Weights of a small image classifier.
Training: 19400 steps, batches of 256, held-out accuracy 100%.
Data: trained on views of escape-time and Newton fractals, 145000 training examples, 34.3 epochs.
Rows from block 14, named by matrix and row number. Each number is 50 + 12 x the weight over its row's rms, rounded and kept within 0 to 99. All counts start at 0. After the name is the row's rms in percent of the matrix's.
# conv: 3x3 conv (model.blocks.14.conv.weight, 256x256x3x3), inputs 238-251, a 3x3 kernel for each
conv.174 098:50 49 45 50 50 38 50 50 46 50 50 50 51 50 50 53 50 50 50 50 50 50 50 50 50 50 50 41 50 52 48 50 52 29 50 52 49 41 47 44 48 49 50 49 49 51 50 50 56 50 50 50 50 53 50 49 50 50 50 50 39 50 50 50 53 50 50 56 50 44 43 34 52 71 50 29 58 73 49 56 85 44 39 47 35 40 39 48 50 50 49 49 50 50 50 50 50 50 50 50 52 41 50 51 50 50 50 50 00 39 00 30 50 13 00 37 00 50 50 61 50 23 36 54 50 51
conv.176 089:50 50 50 49 49 50 50 50 55 50 50 50 50 50 50 50 50 50 50 50 50 50 50 50 50 50 50 49 50 50 50 50 69 51 50 56 33 53 52 50 50 50 71 51 50 50 50 50 50 50 50 50 50 50 50 50 37 58 49 50 50 50 49 55 51 50 50 50 50 50 50 50 50 50 49 50 50 49 50 50 50 45 46 50 57 50 49 78 50 43 50 50 74 34 50 50 50 50 50 49 56 51 50 49 50 63 50 50 64 49 48 50 49 50 00 33 49 29 54 53 50 00 23 99 92 61
conv.177 148:57 50 49 54 51 50 50 50 50 50 50 50 50 50 50 50 50 50 50 50 50 50 50 50 50 50 50 50 50 51 50 50 52 50 50 50 52 50 50 50 50 52 51 50 50 50 50 50 50 50 50 50 50 50 50 62 50 50 50 50 42 43 50 55 50 50 53 49 47 49 48 47 51 50 50 37 47 49 46 47 48 51 53 44 52 50 48 50 50 49 54 50 43 50 50 50 50 50 47 50 50 50 51 50 51 54 50 50 48 49 50 46 49 51 43 43 50 50 50 50 50 48 50 51 45 54
conv.178 070:52 55 50 50 68 60 50 60 50 50 50 50 50 50 50 50 50 50 50 50 50 50 50 50 50 50 50 50 50 50 52 51 50 55 50 50 49 50 50 49 44 50 50 50 50 50 50 49 50 46 34 47 50 45 50 57 51 49 53 50 50 51 52 48 48 53 49 50 48 50 50 50 50 55 58 50 50 50 52 50 50 50 44 45 50 49 29 50 53 50 50 50 49 51 51 50 50 50 45 50 50 49 48 50 48 47 50 39 51 66 91 49 54 77 50 50 86 00 00 00 00 40 00 00 00 00
conv.179 077:50 50 49 44 76 63 22 72 61 50 50 50 49 50 42 50 50 31 50 50 50 50 50 50 50 50 50 62 60 52 50 48 50 69 51 50 51 50 50 51 50 50 50 50 50 50 50 50 50 50 51 50 50 50 32 51 76 43 40 99 49 46 87 47 50 50 50 50 50 50 50 50 38 50 50 50 50 50 50 50 49 50 50 50 50 50 51 50 50 50 50 52 52 50 50 50 50 50 50 47 48 48 52 50 58 50 50 65 50 64 70 50 64 52 52 50 51 50 50 51 50 44 53 50 50 51
conv.180 089:50 50 50 50 50 50 51 50 50 50 50 50 50 50 50 50 50 50 50 50 50 50 50 50 50 50 50 51 50 50 44 44 50 50 50 50 47 43 50 51 43 50 99 47 47 50 50 48 51 50 42 50 50 50 50 48 35 49 48 50 48 49 50 37 31 24 50 50 47 55 50 49 39 40 49 01 15 41 48 47 49 48 50 49 50 79 50 51 49 50 50 50 50 50 50 47 57 50 50 50 49 47 50 49 50 50 60 95 14 00 00 99 38 00 99 73 06 51 50 51 30 35 51 30 01 41
conv.181 069:50 50 50 50 50 50 50 50 50 50 50 49 50 50 50 50 50 50 50 50 50 50 50 50 50 50 50 41 50 50 49 31 46 48 44 50 45 49 50 50 99 55 44 99 53 50 50 50 45 50 51 50 50 50 49 49 36 52 50 58 50 50 50 50 49 50 50 49 44 50 50 44 50 50 43 50 48 49 50 70 50 51 27 23 51 30 77 51 49 51 50 50 50 50 50 50 50 50 53 50 50 52 38 52 52 50 56 49 55 50 49 50 46 51 50 50 29 49 45 54 48 45 58 50 45 63
conv.182 071:50 50 61 50 50 62 52 50 67 53 65 50 50 50 50 46 50 50 50 50 50 50 50 50 50 50 50 38 45 42 56 44 15 54 50 51 50 50 50 58 50 52 50 50 51 50 50 50 50 50 50 50 50 50 51 53 63 50 49 50 48 42 47 51 50 51 51 50 43 49 50 48 50 50 50 50 50 41 64 50 42 49 76 49 47 62 50 47 49 46 50 50 50 50 50 50 50 50 50 50 50 41 54 52 50 50 44 50 48 50 51 43 48 50 51 41 48 59 50 50 47 50 65 38 50 53
conv.183 057:50 50 50 50 51 50 45 44 50 53 50 50 42 18 53 50 40 52 50 50 50 50 50 50 50 50 50 51 30 15 43 50 21 51 60 78 47 50 50 50 55 50 49 54 54 06 23 49 13 49 50 49 50 54 51 50 41 29 49 47 48 49 19 50 51 53 54 50 35 71 49 00 68 50 50 50 39 52 14 35 52 53 43 35 54 50 48 31 49 51 52 50 52 50 48 50 50 50 50 42 50 50 44 38 46 43 48 50 50 46 50 99 60 55 77 50 00 50 51 58 50 53 56 50 48 53
conv.184 104:50 50 50 50 50 59 57 50 52 50 50 50 50 50 50 40 50 50 50 50 50 50 50 50 50 50 50 05 50 50 50 50 50 50 30 32 50 50 50 49 50 50 49 50 50 50 50 50 50 50 50 50 50 50 00 17 53 00 51 50 50 50 50 48 47 50 50 50 48 55 50 50 58 53 66 99 50 50 87 50 50 56 45 45 50 47 48 50 48 47 50 51 50 50 50 50 50 50 47 67 51 51 52 52 50 29 49 50 00 13 48 07 46 60 50 60 61 73 27 29 49 36 38 59 50 49
conv.185 086:52 50 50 51 50 51 50 56 50 50 50 50 50 50 50 50 50 50 50 50 50 50 50 50 50 50 50 18 50 33 61 80 47 50 51 44 53 50 50 50 49 48 55 51 52 50 50 51 53 50 50 68 50 45 50 48 47 50 84 50 50 75 51 49 50 50 62 50 50 65 50 50 29 50 50 36 50 47 49 51 50 50 50 51 50 49 50 50 61 67 50 51 54 50 50 50 56 54 50 50 50 50 50 50 50 50 50 51 64 63 50 68 57 50 29 34 51 53 50 52 50 50 51 49 50 50
conv.186 080:49 50 50 50 50 50 50 50 50 46 48 50 49 48 50 50 50 50 50 50 50 50 50 50 50 50 50 43 50 38 50 50 48 50 50 49 39 50 50 20 16 48 48 26 50 67 63 50 67 70 51 50 50 50 49 49 91 47 63 67 30 50 36 50 50 50 50 49 50 55 50 50 49 28 29 51 70 52 99 99 99 49 49 50 59 72 48 51 50 50 50 48 50 49 50 50 50 50 51 39 44 47 24 50 49 50 50 50 50 50 46 50 63 48 30 51 16 57 96 91 50 48 97 50 40 54
conv.187 133:50 48 46 50 50 50 49 49 49 50 50 50 50 50 50 50 50 50 50 50 50 50 50 50 50 50 50 49 52 50 51 49 47 50 50 48 50 59 53 54 53 57 52 50 50 50 50 50 50 50 50 50 50 50 50 50 50 50 43 49 72 48 50 50 51 50 50 50 50 50 50 50 50 51 50 50 51 50 51 34 50 50 55 59 50 50 50 50 50 49 51 51 68 50 50 51 50 50 51 50 50 50 50 50 50 50 48 49 44 52 52 51 57 50 50 52 48 50 50 51 51 50 49 65 50 51
conv.189 131:48 50 50 55 50 57 52 50 56 50 50 50 50 50 50 50 50 50 50 50 50 50 50 50 50 50 50 50 49 50 41 50 50 36 52 57 50 50 52 49 50 50 49 50 50 50 50 50 50 50 50 50 50 51 57 49 73 50 50 63 50 50 52 50 50 50 50 54 58 50 50 53 31 50 50 50 50 49 50 50 50 49 50 49 47 50 50 50 47 50 46 50 50 50 48 49 50 49 50 50 47 50 43 39 50 50 50 50 50 57 54 50 52 50 50 50 44 52 52 50 50 51 50 49 50 63
conv.190 072:51 49 35 50 50 68 87 52 61 01 27 35 26 48 32 50 50 50 50 50 50 50 50 50 50 48 50 43 69 50 68 81 63 97 68 68 50 58 57 50 65 50 52 63 61 50 50 50 50 50 42 50 50 50 51 50 52 50 51 51 50 51 55 30 37 49 29 38 50 50 51 52 51 54 50 58 50 50 48 44 42 43 50 46 51 51 51 50 46 48 50 50 50 50 50 38 51 50 48 80 55 53 47 50 52 49 51 51 24 49 50 48 50 16 43 65 28 40 50 43 49 50 50 47 47 44
conv.191 136:53 49 55 53 50 64 50 50 83 50 50 50 50 50 50 50 48 50 50 50 50 50 50 50 50 50 50 50 54 50 50 51 50 44 49 50 50 45 49 45 47 50 50 50 51 50 50 50 49 50 50 50 50 50 49 54 50 50 50 50 50 48 48 50 48 48 50 48 49 50 48 50 50 50 49 50 50 49 48 52 51 52 51 51 51 52 51 44 51 52 50 48 50 50 49 50 47 44 49 51 38 50 50 50 59 50 49 50 50 58 58 49 55 51 43 42 45 51 50 45 50 50 48 37 50 50
conv.192 088:50 10 30 50 25 50 54 53 50 49 49 47 50 50 50 50 50 50 50 50 50 50 50 50 50 50 50 50 50 49 43 50 63 48 42 51 50 49 50 49 61 49 50 51 50 50 58 75 50 50 68 50 49 59 48 49 62 50 34 49 49 47 44 52 46 16 53 51 50 50 50 50 50 50 51 50 50 50 60 68 80 50 50 49 50 50 50 50 50 50 50 51 51 50 50 52 50 50 50 51 50 52 50 50 70 50 50 49 61 34 00 58 50 28 52 60 50 39 50 94 40 50 48 50 53 45
conv.193 096:59 27 32 44 49 99 00 46 99 42 50 50 34 54 50 41 51 49 50 50 50 45 50 50 50 50 50 23 40 50 50 55 84 49 67 78 50 50 50 50 50 50 52 50 50 50 50 50 50 50 50 51 50 50 51 51 50 51 48 51 50 50 50 50 50 50 50 50 50 50 50 50 50 47 43 50 49 50 50 50 50 50 50 50 50 50 36 50 50 49 44 50 42 50 50 47 50 50 50 50 50 50 50 52 56 50 58 79 49 99 55 27 50 50 33 51 48 50 50 50 50 39 10 50 19 00
conv.194 075:50 51 50 50 50 50 50 50 49 50 50 50 50 50 50 50 50 50 50 50 50 50 50 50 50 50 50 26 38 50 50 50 44 50 43 50 50 56 50 49 50 50 55 60 50 52 53 58 50 50 50 49 49 50 51 99 76 51 54 51 59 50 20 50 50 50 51 50 40 53 50 45 59 65 54 84 99 76 52 84 51 50 56 50 50 78 90 49 50 50 50 50 50 50 50 49 51 50 50 48 49 50 59 62 52 50 50 50 51 07 00 52 36 50 58 50 49 54 82 52 06 37 34 12 39 00
conv.195 090:50 50 50 50 50 50 50 50 58 57 50 51 60 50 51 59 59 51 50 50 50 50 50 50 50 50 50 42 51 66 49 45 49 50 50 55 50 50 50 50 50 50 50 50 50 50 50 50 50 50 50 50 50 50 44 49 50 50 50 42 50 27 21 50 50 49 51 51 51 52 50 51 49 49 50 50 50 50 50 50 50 49 48 49 49 48 50 49 84 53 50 50 50 50 50 50 50 52 50 50 54 51 50 51 51 71 51 52 73 50 48 67 75 61 46 50 55 50 49 54 59 50 43 70 53 49
conv.196 100:50 50 55 50 50 51 50 51 52 50 50 50 48 49 44 50 50 50 50 50 50 50 50 50 50 50 50 45 50 64 50 50 70 50 48 49 50 47 45 50 47 47 50 48 48 50 50 50 50 50 50 50 50 50 99 14 27 99 51 45 73 45 41 43 50 51 37 50 60 20 50 50 50 50 27 50 50 46 51 50 51 38 46 50 32 54 50 43 37 48 50 52 51 50 51 51 50 50 51 51 50 50 50 50 50 50 50 50 49 50 40 49 49 43 50 50 56 18 71 76 00 52 61 00 50 50
conv.197 008:50 50 50 50 50 50 50 50 50 50 50 50 50 50 50 50 50 50 50 50 50 50 50 50 50 50 50 50 50 50 50 50 50 50 50 50 50 50 50 50 50 50 50 50 50 50 50 50 50 50 50 50 50 50 50 50 50 50 50 50 50 50 50 50 50 50 50 50 50 50 50 50 50 50 50 50 50 50 50 50 50 50 50 50 50 50 50 50 50 50 50 50 50 50 50 50 50 50 50 50 50 50 50 50 50 50 50 50 50 50 50 50 50 50 50 50 50 50 50 50 50 50 50 50 50 50
conv.198 058:52 51 99 58 51 75 59 86 80 46 45 37 45 48 34 50 49 49 50 50 50 50 50 50 50 50 50 52 68 52 50 98 61 52 50 49 52 50 53 50 50 50 50 50 50 50 50 50 50 48 50 50 50 50 57 57 69 50 54 82 11 55 66 50 50 51 06 16 31 39 36 50 50 50 50 51 50 50 51 69 69 52 50 50 50 49 50 50 50 50 51 51 52 50 49 50 50 50 50 50 51 51 50 53 65 50 66 77 49 53 51 48 51 52 47 50 97 51 59 77 51 75 56 50 68 58
conv.199 079:50 56 79 50 50 78 51 50 50 50 50 50 50 50 50 50 50 50 50 50 50 50 50 50 50 50 50 53 60 50 54 99 50 48 55 50 50 50 50 25 44 50 42 50 50 50 50 50 50 50 50 50 50 50 50 84 58 50 60 50 52 50 50 00 31 12 00 49 48 05 48 43 52 50 49 54 49 48 50 39 30 50 51 52 50 50 49 50 50 51 50 50 50 50 50 50 49 48 50 51 50 50 50 50 49 49 50 49 60 52 52 52 50 50 51 50 57 51 50 50 51 46 50 52 48 47
conv.200 097:50 50 50 50 50 50 50 50 50 50 50 50 50 49 48 50 50 50 50 50 50 50 50 50 50 50 50 50 50 50 48 50 51 50 51 52 51 51 52 61 94 51 49 82 50 50 50 50 50 50 50 50 48 50 50 55 50 50 50 50 50 50 49 50 50 47 69 52 31 52 50 50 50 52 50 49 53 57 71 83 67 02 42 79 37 49 99 50 50 50 49 47 48 48 46 47 48 49 50 51 51 49 42 53 52 50 52 48 53 22 21 50 03 15 59 48 38 41 50 45 49 59 50 52 50 49
conv.201 061:50 50 42 50 50 47 51 42 39 50 50 51 50 50 50 50 47 49 50 50 50 50 50 50 50 50 50 64 47 30 47 49 19 50 94 19 51 50 50 50 50 50 50 51 50 50 50 50 50 50 50 51 51 51 47 50 27 50 48 19 46 50 34 50 50 50 47 50 50 55 50 48 19 05 29 50 50 49 50 59 50 49 50 50 49 52 51 42 54 49 50 53 51 50 50 50 50 50 50 50 50 64 51 51 50 12 32 39 20 45 43 50 99 81 00 85 69 52 50 50 50 49 50 54 50 51
conv.202 168:50 51 56 50 50 50 50 50 50 50 50 50 49 50 50 50 50 50 50 50 50 50 50 50 50 50 50 47 50 50 49 50 50 50 50 50 51 50 55 50 51 58 47 50 48 50 50 50 50 50 50 50 50 50 50 47 49 50 49 50 43 47 48 50 50 50 50 50 50 50 50 50 50 50 50 43 50 50 40 50 52 51 51 51 50 50 47 47 52 53 50 50 51 50 50 50 48 49 46 50 50 50 44 46 50 50 50 50 51 45 50 50 50 47 50 48 48 53 50 50 59 50 50 50 49 50
conv.203 061:50 50 50 50 50 50 50 50 50 50 50 50 50 50 50 62 59 50 50 50 50 50 50 50 50 50 50 51 50 50 50 44 46 21 44 18 49 27 41 47 35 43 36 11 05 55 65 84 51 61 65 60 53 50 49 50 50 51 50 45 56 50 50 53 72 68 50 62 58 50 51 64 50 50 50 46 50 52 41 50 50 51 51 51 00 52 50 15 50 49 49 50 50 50 50 50 50 50 51 37 50 50 50 51 54 50 50 50 44 33 00 43 40 00 00 14 00 49 50 51 49 30 49 46 42 50
conv.204 092:50 45 50 46 49 52 50 50 51 50 51 50 50 50 50 48 48 46 50 50 50 50 50 50 50 50 50 50 53 50 42 49 49 22 37 50 49 50 50 50 60 56 50 59 53 50 50 50 50 50 50 50 50 51 50 49 58 50 50 70 48 48 55 50 54 50 50 50 50 50 50 50 40 48 50 46 49 50 35 50 50 50 49 52 49 50 84 48 55 54 49 45 35 50 50 50 57 51 51 51 51 52 50 47 52 51 53 53 45 26 46 62 57 54 62 51 49 47 48 49 49 63 56 50 50 32
conv.205 108:51 50 52 50 50 52 49 50 52 50 50 50 50 50 50 50 50 50 50 50 50 50 50 50 50 50 50 49 08 50 49 00 70 37 47 99 50 50 50 57 50 42 49 44 48 50 50 50 50 50 50 50 50 48 50 52 50 50 49 50 49 38 50 50 51 50 50 50 50 49 50 49 19 50 50 49 50 38 99 99 00 51 53 42 46 50 48 48 51 50 50 50 50 50 50 46 50 50 50 50 51 50 52 60 49 47 49 46 52 52 54 49 50 58 50 50 65 53 60 49 51 50 48 34 44 48
conv.206 139:50 50 49 50 52 49 50 50 49 50 50 50 53 50 50 52 50 50 50 50 50 50 50 51 50 50 50 51 46 49 42 45 50 53 51 48 32 48 49 47 42 57 50 48 50 50 50 50 50 50 50 50 50 49 48 53 50 50 56 50 52 52 50 51 50 35 50 48 50 51 50 48 49 49 51 49 47 50 50 48 50 48 36 34 52 38 42 61 44 49 50 59 50 50 50 51 50 49 50 49 50 50 49 48 48 50 50 50 50 44 49 46 44 69 49 34 49 49 50 49 50 48 50 50 49 45
conv.207 093:50 50 49 50 50 50 53 50 52 40 50 45 37 50 50 42 50 69 50 50 50 50 50 50 50 50 50 52 27 00 57 53 31 54 55 32 40 30 50 45 50 49 50 53 49 43 50 50 50 50 50 50 50 50 51 45 39 50 50 47 25 04 00 50 50 43 35 45 50 50 50 50 51 51 50 50 50 50 49 53 51 49 50 37 46 44 47 50 91 63 50 50 51 52 50 50 52 54 53 59 48 48 49 49 49 50 49 49 41 49 51 41 35 50 54 51 58 58 50 46 42 29 50 49 77 50
conv.208 146:50 50 50 50 50 50 50 50 49 50 50 50 50 50 50 50 50 50 50 50 50 50 50 50 50 50 50 48 50 50 50 50 50 50 50 50 50 49 48 50 51 50 40 48 46 50 50 50 50 50 50 50 50 50 49 49 55 50 50 56 49 55 52 49 50 49 52 50 48 51 50 50 50 46 47 50 50 50 52 50 50 48 50 50 48 51 50 48 52 43 50 50 50 50 50 48 50 50 49 50 48 50 50 50 50 50 51 50 50 44 44 53 50 46 50 50 51 31 51 50 50 54 48 50 54 48
conv.209 135:51 51 48 50 50 49 50 50 50 50 60 55 50 55 49 50 50 48 50 50 50 50 50 50 50 50 50 58 55 47 50 50 43 50 52 50 50 50 51 50 63 70 49 51 68 50 50 47 50 50 46 50 50 50 48 50 52 55 62 50 89 70 32 44 50 50 41 50 50 38 49 50 38 41 43 45 50 48 41 50 49 77 51 50 50 50 50 36 45 44 50 57 63 50 50 52 65 55 54 84 52 64 53 50 50 50 50 71 50 52 99 50 53 71 35 32 45 95 52 36 51 50 50 48 49 58
conv.210 070:47 49 50 33 44 50 45 50 50 00 37 50 00 28 50 33 42 50 50 50 50 50 50 50 50 50 50 50 57 50 50 49 49 50 50 50 50 50 50 47 50 49 46 49 50 49 48 49 48 48 49 44 38 45 50 62 75 50 74 50 50 53 47 50 50 50 50 50 50 50 50 50 49 50 50 50 50 50 48 48 47 49 47 49 49 48 50 47 50 53 50 52 50 48 52 51 50 50 50 50 50 50 48 49 48 49 50 50 48 46 44 49 49 42 55 50 44 53 52 70 50 53 57 78 64 53
conv.211 103:50 50 50 50 42 49 50 50 50 51 50 50 50 50 50 50 50 50 50 50 50 50 50 50 50 50 50 47 49 50 50 48 52 50 50 48 50 52 53 50 50 52 46 48 47 50 50 50 50 50 50 50 50 50 50 51 51 50 51 50 50 50 49 49 50 50 49 50 50 50 50 50 51 50 50 50 53 50 51 50 50 50 49 49 51 50 50 50 50 38 50 50 50 51 50 50 51 47 51 50 49 51 50 50 49 50 49 49 50 50 47 50 50 50 49 47 50 51 51 51 50 50 49 99 78 52
conv.212 068:23 49 99 38 49 50 47 44 41 47 48 49 50 50 50 50 51 50 50 50 50 50 50 50 50 50 50 51 58 72 50 45 45 50 50 48 49 50 50 50 51 50 50 50 58 50 50 50 50 50 50 50 50 50 49 46 41 50 50 00 62 59 53 50 41 16 50 50 43 49 50 50 50 49 50 50 50 50 50 50 50 50 50 49 50 52 50 52 44 30 50 54 50 50 50 50 50 50 50 50 70 99 50 55 79 49 50 50 50 50 51 50 50 50 39 50 51 50 50 42 51 50 17 54 51 50
conv.213 144:50 50 49 50 50 47 50 50 50 50 50 50 50 50 50 50 50 50 50 50 50 50 50 50 50 50 50 50 50 44 50 57 50 50 50 50 50 50 51 50 50 49 49 49 50 50 50 50 50 50 50 50 50 50 50 50 50 50 57 48 50 68 50 49 50 50 46 50 50 50 50 50 51 50 50 51 55 50 50 50 50 50 50 51 49 49 49 50 50 50 55 51 50 50 31 00 47 19 12 50 50 57 51 52 50 50 50 49 49 50 50 50 51 50 50 48 47 50 47 50 49 49 49 50 50 50
conv.214 109:50 50 51 50 50 50 50 50 50 50 54 50 50 50 49 50 50 49 50 50 50 50 50 50 50 50 50 47 47 45 50 50 50 50 50 49 49 50 51 51 50 50 50 49 48 50 50 50 51 50 50 50 50 50 50 47 52 50 50 55 49 50 50 52 50 51 50 50 50 50 50 50 53 50 50 50 41 44 10 44 50 50 54 39 50 50 50 50 45 43 00 00 50 00 00 45 50 50 50 50 50 50 44 41 50 50 50 50 59 55 50 55 51 50 50 51 50 50 50 50 47 50 49 40 50 50
conv.215 086:50 43 50 50 33 49 50 47 50 56 62 50 50 55 53 50 50 50 50 50 50 50 50 50 50 50 50 52 52 52 32 31 50 36 02 50 50 50 50 53 56 50 40 50 50 50 50 50 50 50 50 50 50 50 53 51 41 50 50 04 49 50 28 45 47 47 49 50 50 46 50 50 48 50 49 50 57 50 50 93 59 49 50 43 49 51 49 48 56 41 51 50 50 50 50 50 50 50 53 50 51 82 48 51 50 49 65 99 48 38 50 47 45 45 48 48 38 52 41 50 51 50 51 51 50 51
conv.217 109:50 48 42 49 47 46 49 50 47 53 50 47 54 50 50 51 53 50 50 50 50 51 50 50 50 50 50 48 50 51 50 48 55 36 45 44 42 49 49 48 50 50 50 65 51 51 50 50 50 50 50 50 50 51 50 50 74 40 50 63 44 50 50 70 52 57 52 50 50 51 50 50 68 51 50 50 50 53 45 55 55 50 50 51 50 50 50 34 48 49 72 50 49 63 50 49 52 50 50 54 50 50 50 51 50 46 38 50 21 49 50 50 48 51 60 53 52 85 45 47 57 48 49 62 50 50
conv.218 098:50 50 50 58 49 49 79 50 50 50 50 50 50 50 50 51 50 50 50 50 50 50 50 50 50 50 50 50 50 50 51 51 50 51 49 61 51 51 50 50 50 50 54 49 54 50 50 50 50 50 50 50 50 50 54 50 50 50 48 50 50 46 49 50 50 49 59 51 50 60 52 50 68 50 50 51 48 50 50 50 50 50 50 50 50 51 50 50 51 46 50 50 50 49 50 50 49 49 50 51 54 67 50 50 50 50 45 49 50 50 48 52 50 50 58 51 44 51 62 51 48 53 52 27 48 42
conv.219 092:50 50 50 50 50 50 50 50 50 50 51 50 50 50 50 59 50 50 50 50 50 50 50 50 50 50 50 50 42 42 49 48 58 49 47 43 50 50 50 49 50 50 50 50 50 50 50 50 50 50 50 50 50 50 54 52 19 50 52 25 49 50 50 50 50 50 49 50 50 31 45 50 50 50 50 50 50 50 47 50 50 51 49 49 50 37 50 50 49 60 43 50 50 50 50 50 50 50 50 50 43 50 50 48 50 46 28 41 52 56 55 57 54 51 54 50 49 47 49 50 50 37 50 51 51 42
conv.220 156:50 50 50 50 50 50 50 50 50 49 49 43 49 50 50 50 50 50 50 50 50 50 50 50 50 50 50 50 50 50 50 50 50 52 57 51 50 50 39 44 50 47 50 50 50 50 50 50 50 50 50 50 50 50 59 50 50 52 50 50 50 48 50 52 51 50 49 49 50 49 50 49 50 51 50 50 50 49 50 50 47 50 50 50 50 49 50 49 51 48 99 63 51 50 51 15 12 00 00 50 49 50 43 50 50 50 50 50 47 46 45 50 51 50 50 51 52 48 42 50 50 50 51 44 50 49
conv.221 145:50 50 50 50 50 50 49 50 52 49 50 50 49 50 50 49 50 50 50 50 50 50 50 50 50 50 50 50 48 49 51 49 50 50 45 51 50 51 50 50 52 54 50 54 50 50 50 50 50 50 50 50 50 50 47 50 41 65 50 50 60 49 50 50 51 52 50 52 52 50 50 51 50 51 50 51 52 49 50 51 47 50 50 50 51 50 55 60 50 50 82 50 00 91 50 00 70 50 00 51 50 50 50 50 50 50 50 50 47 49 41 49 50 49 49 50 50 42 50 50 45 50 51 45 49 57
conv.222 057:00 82 53 09 50 52 37 50 51 50 50 50 50 50 50 50 50 50 50 50 50 50 50 50 50 51 50 04 49 20 50 62 49 51 05 40 50 50 50 50 50 50 50 60 50 50 50 49 51 50 50 50 50 50 56 50 50 76 50 53 64 50 50 50 50 50 50 50 58 51 50 72 45 49 50 22 50 50 49 50 51 71 46 51 65 50 50 68 50 50 49 49 49 50 50 50 49 49 49 50 50 70 50 48 71 51 50 50 58 46 49 50 50 56 46 51 68 61 50 00 56 53 14 52 51 52
conv.223 180:50 50 53 50 50 52 50 50 50 50 50 50 50 50 50 50 50 50 50 50 50 50 50 50 50 50 50 51 49 50 52 50 50 50 50 49 50 50 50 54 49 50 50 50 52 50 50 50 50 50 50 50 50 49 49 50 48 50 51 50 57 66 50 50 50 51 50 51 50 60 50 50 49 50 52 50 50 52 51 51 50 51 50 47 51 51 51 50 50 50 00 52 99 00 31 51 00 00 27 49 49 44 55 50 50 50 50 50 49 49 48 50 46 50 50 50 46 51 50 49 52 50 50 52 53 54
conv.224 066:50 46 50 48 37 50 39 47 55 50 50 50 49 63 50 48 50 27 49 50 50 50 50 50 50 50 50 47 51 40 55 54 50 42 51 57 50 50 50 42 50 78 51 50 66 50 52 50 61 51 51 61 50 50 49 49 02 40 99 48 38 54 46 44 65 50 60 80 50 50 69 50 24 46 52 50 50 50 52 53 50 49 23 50 43 27 50 51 56 50 50 50 50 50 49 26 48 47 50 45 49 50 29 55 50 23 50 50 37 32 50 00 00 46 50 50 50 50 50 50 45 50 56 59 59 66
conv.225 114:51 48 51 69 46 34 55 50 43 57 58 50 67 78 51 58 55 58 50 50 50 50 50 50 50 56 50 54 57 49 52 99 50 49 65 51 50 50 50 50 50 51 50 50 52 50 50 50 50 50 50 50 50 50 30 30 49 29 34 50 35 36 48 19 15 46 15 11 50 39 29 50 49 50 49 50 50 49 50 37 42 52 50 50 51 50 50 51 50 50 49 49 49 47 43 50 50 38 50 50 50 50 50 50 58 50 50 53 48 56 53 49 59 59 50 51 51 52 67 84 50 50 55 50 47 49
conv.226 150:50 50 50 51 50 50 50 50 50 50 50 50 50 50 50 50 50 49 50 50 50 50 50 50 50 50 50 51 50 50 50 49 50 50 50 50 50 50 50 50 50 49 50 50 50 50 50 50 50 50 50 50 50 50 54 50 50 50 50 50 49 50 50 50 50 51 48 50 51 49 50 50 45 44 41 50 50 48 49 50 48 53 53 50 53 52 49 50 50 48 63 62 50 50 50 46 50 44 25 50 50 47 50 50 50 51 50 50 50 50 50 51 50 50 50 50 49 49 50 50 46 50 50 47 51 65
conv.228 073:21 00 00 33 00 25 54 52 50 42 50 50 49 46 50 50 50 50 49 50 50 50 50 50 50 50 50 19 51 50 26 52 28 42 50 33 50 50 50 49 50 40 50 50 50 49 50 50 50 54 50 50 59 49 47 52 36 39 53 50 49 52 47 50 50 57 50 71 66 50 50 50 53 52 57 50 52 50 50 48 50 50 54 34 50 50 39 46 50 42 50 48 46 45 49 50 35 47 49 37 50 45 34 42 53 50 51 77 50 34 50 50 32 38 50 30 52 50 48 45 49 48 50 50 47 51
conv.229 060:50 46 44 49 48 50 50 50 52 43 48 50 47 48 54 47 46 41 50 50 50 50 50 50 50 50 50 36 34 53 40 50 51 43 58 50 43 46 50 46 48 49 48 47 49 51 51 57 65 52 50 50 48 48 66 39 46 53 44 38 22 43 39 48 51 51 48 51 51 50 50 50 57 50 48 07 24 26 32 50 46 49 46 43 32 34 51 50 63 50 50 50 59 52 50 50 55 52 50 45 26 50 44 33 45 53 51 50 53 49 54 30 46 43 53 49 55 45 50 49 34 61 56 02 21 31
conv.230 167:51 45 44 51 46 46 50 50 50 50 49 49 50 50 50 50 50 50 50 50 50 50 50 50 50 50 50 49 49 50 50 50 48 51 49 46 53 50 50 50 50 50 50 50 50 50 50 50 50 50 50 50 50 50 50 50 50 50 50 50 50 51 50 48 47 49 49 50 50 50 50 50 50 50 50 50 50 50 49 48 49 50 49 48 51 51 50 51 51 51 51 51 50 50 50 50 60 50 50 50 50 53 49 49 50 48 49 50 50 50 50 48 51 50 50 51 50 51 52 54 50 50 52 55 50 51
conv.231 060:51 50 49 56 50 42 50 50 47 48 45 50 45 50 48 50 50 70 50 50 50 50 51 50 50 50 50 24 16 41 38 52 50 51 48 50 50 50 50 46 49 50 50 51 56 50 50 50 52 49 50 50 50 49 46 44 43 48 57 50 46 50 28 50 51 50 50 49 20 45 33 34 48 51 50 42 50 29 48 41 28 50 51 51 48 49 46 50 86 88 52 53 53 53 57 59 48 50 50 52 52 50 52 50 50 50 60 56 44 50 59 49 72 86 47 48 53 46 49 54 52 71 50 40 50 11
conv.232 007:50 50 50 50 50 50 50 50 50 50 50 50 50 50 50 50 50 50 50 50 50 50 50 50 50 50 50 50 50 50 50 50 50 50 50 50 50 50 50 50 50 50 50 50 50 50 50 50 50 50 50 50 50 50 50 50 50 50 50 50 50 50 50 50 50 50 50 50 50 50 50 50 50 50 00 50 50 22 50 50 50 50 50 50 50 50 50 50 50 50 50 50 50 50 50 50 50 50 50 50 50 50 50 50 50 50 50 50 50 50 50 50 50 50 50 50 50 50 50 50 50 50 50 50 50 50